Weights of a small image classifier: arch efficientnet_v2, 16.5 epochs.
Rows from block 7, named by matrix and row number. Each number is 128 + 24 x the weight over its row's rms, rounded and kept within 0 to 255. All counts start at 0. Numbers have three digits each. After the name is the row's rms in percent of the matrix's.
# convs0: expand 5x5 conv (model.blocks.7.convs.0.weight, 120x40x5x5), inputs 39-39, a 5x5 kernel for each
convs0.0 100:158200155110127164175110096148182115077077101118105082074116153142143110108
convs0.1 098:114072093131128095081124145140094129137140124110126122129119120123128158141
convs0.2 100:098102086120116118082119155128127124152124092144134135120118153120107093106
convs0.3 107:117112111165149116117131156142150102106106110111095085088114131129085099104
convs0.4 097:154137121085124133150108098115138122066059093152134084102130151143136133146
convs0.5 108:101086091113149123130102104093132158190125057125132188156086109118131164149
convs0.6 096:124134130147137142143146170143146123171158112126131141137112127112106089064
convs0.7 094:124108134141143082105168160148104116150144159192152149152143175128094081087
convs0.8 094:110088112130151111089107166150124104155157135113149125102165114127096107137
convs0.9 105:113146157186138107128146149171114162153164171133134109120158139122095101139
convs0.10 095:099116133114104080101136145135083085124164145094101106128138141124104123140
convs0.11 098:141148106077098156144072094098125143111100119118128129119134145194159125187
convs0.12 096:180168158140110175125114107094153111110101124114145106117083140152163119119
convs0.13 103:111151140144120185195152150133209178151141118135120148132107096119114116126
convs0.14 112:183206173098105181211168066103137136126066094151125137121133127111131148130
convs0.15 099:091124102125119141171147154117150149179137086109142146154107098107132126109
convs0.16 112:103119117094085117143158100083110160168107079081123185133112115118145165112
convs0.17 099:111121118109133072101145098103086124116126160110129129168181123139188154149
convs0.18 095:148178134121067146146134140104091101125154117089094102143118121121158173119
convs0.19 099:132155144103116143173137129121165155158146097097096145188128103117133155115
convs0.20 100:155093129150144153141123146179178125123113139141133144115089158184187112097
convs0.21 110:093127145108087131162159149140113129119171151088126159168153144162203130110
convs0.22 094:104105104153116102106100097112146153109085103163137167153157135120109161114
convs0.23 097:135144164166146129145141127162131108093051143118105073082122154176132125115
convs0.24 097:120132134135122156146161160149127122144146131122095133103103149174111106124
convs0.25 091:118127084087109117102095071094068099129163129151116123147117152129109144134
convs0.26 107:101115132135077160159129135074167146122116092144135160123096096088136113098
convs0.27 103:089103142132142097100138162177101124152154178121157140167198162157143163149
convs0.28 100:119103130130164073110160183174129142147167145174144087120147119103096084128
convs0.29 101:153152114113135147144108084127146126114128128080113104135151133139145147101
convs0.30 099:111110130127114129114148134131141127121130083147121156133085126128154140121
convs0.31 098:137148126140131136182184142131120179174121133132142121111137145138126122118
convs0.32 097:128139137137114148143125137141138122118152161136112131169167156139155163183
convs0.33 097:104117147194128109125170154135134163155137146155127091107125107104099120150
convs0.34 095:129113118123127124129091097138142108075093121123111111132098142106133109067
convs0.35 100:102096103108114117115133129125112129150149185170167147169167172187146141161
convs0.36 097:086096096125147127110118154116146125126140129149154130111137137157142115126
convs0.37 102:098119155174125138144191175165119181155172188103114118161158107114140123138
convs0.38 100:103095106129168108107087121150122099113125168146134148140150107127151159167
convs0.39 101:175153077097141148132077073116115146095046094124128125102122124119103152140
convs0.40 093:166152106120141162132106106132124143132082135113137134138143131115119159164
convs0.41 093:124180137123134139156130128133147160060103140142113072083119176115105122143
convs0.42 090:124147128119158155163143118126119148100100133117099104161160130148211182181
convs0.43 095:131157166137174121114104136137098098083095112123117115105140112106118168180
convs0.44 094:138178164150156141159154116153138157142089111145144132103117115118114094100
convs0.45 100:154117093091107108138115124096095170162129095122119168177147127126111161162
convs0.46 098:150165137122188155129111134143126129093126117082112107104126112138101164155
convs0.47 107:115123096119111118153137107102126146168154101154124186191148122111115166155
convs0.48 103:127120129108133153134138128103176131108133133130114098089095131098085079105
convs0.49 100:137110092125112143112139100081117106143132068156134129166118143145154163102
convs0.50 097:123117129137157108114135147138173127114153149143117100122123134141137142152
convs0.51 112:151140163162159142134107124159139161112099151142147116144117135142133089127
convs0.52 102:110093100125133136117086114101096077105134137103140194182161133203176097101
convs0.53 103:121109097130144140086132135103140146176118092181155169132058143139125114082
convs0.54 101:155156172157142153160143136135096098077094118099114103101102172135126106103
convs0.55 101:132171173113129126176179102119144158131115115135115139128125139147183127120
convs0.56 102:146195148108118148152131081107083098074106128083066077114173151159131126134
convs0.57 096:104121114115116083091127122117159145186173118159138132099057144126079100084
convs0.58 097:141111121162153115087105183177121117096111149122130101113116125114124130151
convs0.59 090:137107137158148084081151139119123114131104133148140115113128146165159100108
convs0.60 108:114125124126163167144148169187131108105121144137137114096105169174139099079
convs0.61 114:125130138123127153173147132115161142143130109095104122111120100111111084111
convs0.62 100:143154103116109182157150138112145162145122138119112117131129056085100128130
convs0.63 099:169105124130159129117117088120150137139083087125133122090121129095076083097
convs0.64 106:134136129097106161151134131083108148160123093115128154153122144172148148165
convs0.65 098:140131116107096130142136148148115131118156152127125121131176113138130137127
convs0.66 093:130108105140109126108110154172133106093128148142114105106113172140075099104
convs0.67 105:160181173122098120162176110074092136117093101133125149168159094107153160127
convs0.68 097:130115123076094167136139145122148137138144154142094141173159094112146157131
convs0.69 097:183154123124122140153116098109110123094088105128110125102138105117148132165
convs0.70 099:148128098090090153137125121133135130125149135119108141168165101142166132139
convs0.71 091:117133158154100115113167178141116149142173157121129130167159153130116118146
convs0.72 092:133137117099115140140120079092125127089111114089106124151170120142165124150
convs0.73 097:143147101127133132126112103109121137087060114127127096112122128127129122101
convs0.74 100:161135135161143138133109100126153145129132126159143152151153112081110175131
convs0.75 102:114118102115096178132135148150102111136176163047133163191152127169162102112
convs0.76 100:140131138099127147129117135141152142099132157125115151150154126148149106090
convs0.77 106:110114143117132128157142134112164150132139109151151139125109130131135113109
convs0.78 102:164179162108137194152128106133145095096089129123100093109133130121123140159
convs0.79 097:128133139129102129139135148118113098117144123049072095141155096065094103133
convs0.80 103:133130112119133103097083132136117110097117148124116065076126130132082102135
convs0.81 096:125106103131171086076102130109121083119119162115159145172170115183167145147
convs0.82 098:143139123100140138145162140127125147162137118092128119116125116123132122115
convs0.83 103:091093065095104151163132118102123169141119111131147152167151169125122176198
convs0.84 098:137097128150158085077127155149130137130098081202187157140069117156174160122
convs0.85 102:139161148132115144174161127074151150158149100113110167147110136111110161125
convs0.86 094:118105068091104142156142097099138125099127097119135120125102136113111121099
convs0.87 111:149139132106101132129114128121110123112111115108148092093129128140091113111
convs0.88 101:138146133146147148161144152122162136114118135126131089072116116097106076097
convs0.89 102:142136137129122105138153142126138142153132139128140105152131172142088141123
convs0.90 097:105143128099098149157103125139167170165151138157146110145134107111082118135
convs0.91 098:170142114095126167132103077115117101118108104104096070102104148134123095121
convs0.92 100:171144106096128107129110090086124154154103094120146154157117164147105112100
convs0.93 103:097108114142099099101126156130112115137153135133184127136133163149091099123
convs0.94 096:140123133121133117125145137168163132099116146145149104090131140120062102100
convs0.95 099:134120097103119136122170107072130129178118040102102129128079097098115138148
convs0.96 101:123121115126111129140106097124145151112084078150165186149074130139223170124
convs0.97 102:120137113143131143166122123120174179135147132171127141133119111107127120153
convs0.98 093:112152174162122113172177162139147162182150141151141134157161123108113105136
convs0.99 102:160152135120116146094119142140121103123172164129135152150157125159152116100
convs0.100 097:094061124149104069079113130104137148132131121188184147164116118122123149091
convs0.101 110:125137137155149171123104131150111087089115129100113137106100148172169102104
convs0.102 101:123104113126154115082096103110132168129087045199190141125090181153131162138
convs0.103 097:131136089102120122115117107094130105147153111146114136133095156111070159127
convs0.104 105:123115088115109134121121074093135150145144114166178171194171129097124171168
convs0.105 105:128163144115128141167126120085137121131121088156143163126123106117119119139
convs0.106 102:098130130115123094126171160098142157177198125156125139126148106078098152125
convs0.107 096:131106124169163117131106156186102130143125145131176114110157116120107140151
convs0.108 096:136101118120113170174135119100177176142113122147110140126153141117106106147
convs0.109 089:164140127131125125124120136137141131111095113147128130099130105146144147137
convs0.110 097:134122104124151121091098102126130116101118152108134144168170105146199158140
convs0.111 100:151199187138094137163140157110111099098136109091098112141115147149143117137
convs0.112 099:136095118107100123153106087090133172138118095135126147123089145151114140137
convs0.113 108:108111139136143097098130187148093129131158162127137130151128119093113118093
convs0.114 098:165186172117111182175130108108177121074101124121074087102121138136117103114
convs0.115 101:123109159165168110144145162185142139141150187126127107112170103103105148185
convs0.116 102:126139124124148169148111129127215182131136150194139115109120152116115081154
convs0.117 105:136144132112139138130137129111138132134088108145130113094113130128121106078
convs0.118 104:166144159160174127132146115159117135114140144147127132157145118140163158104
convs0.119 107:171147149155147117117146137156140137143123155178157140092156129121133080113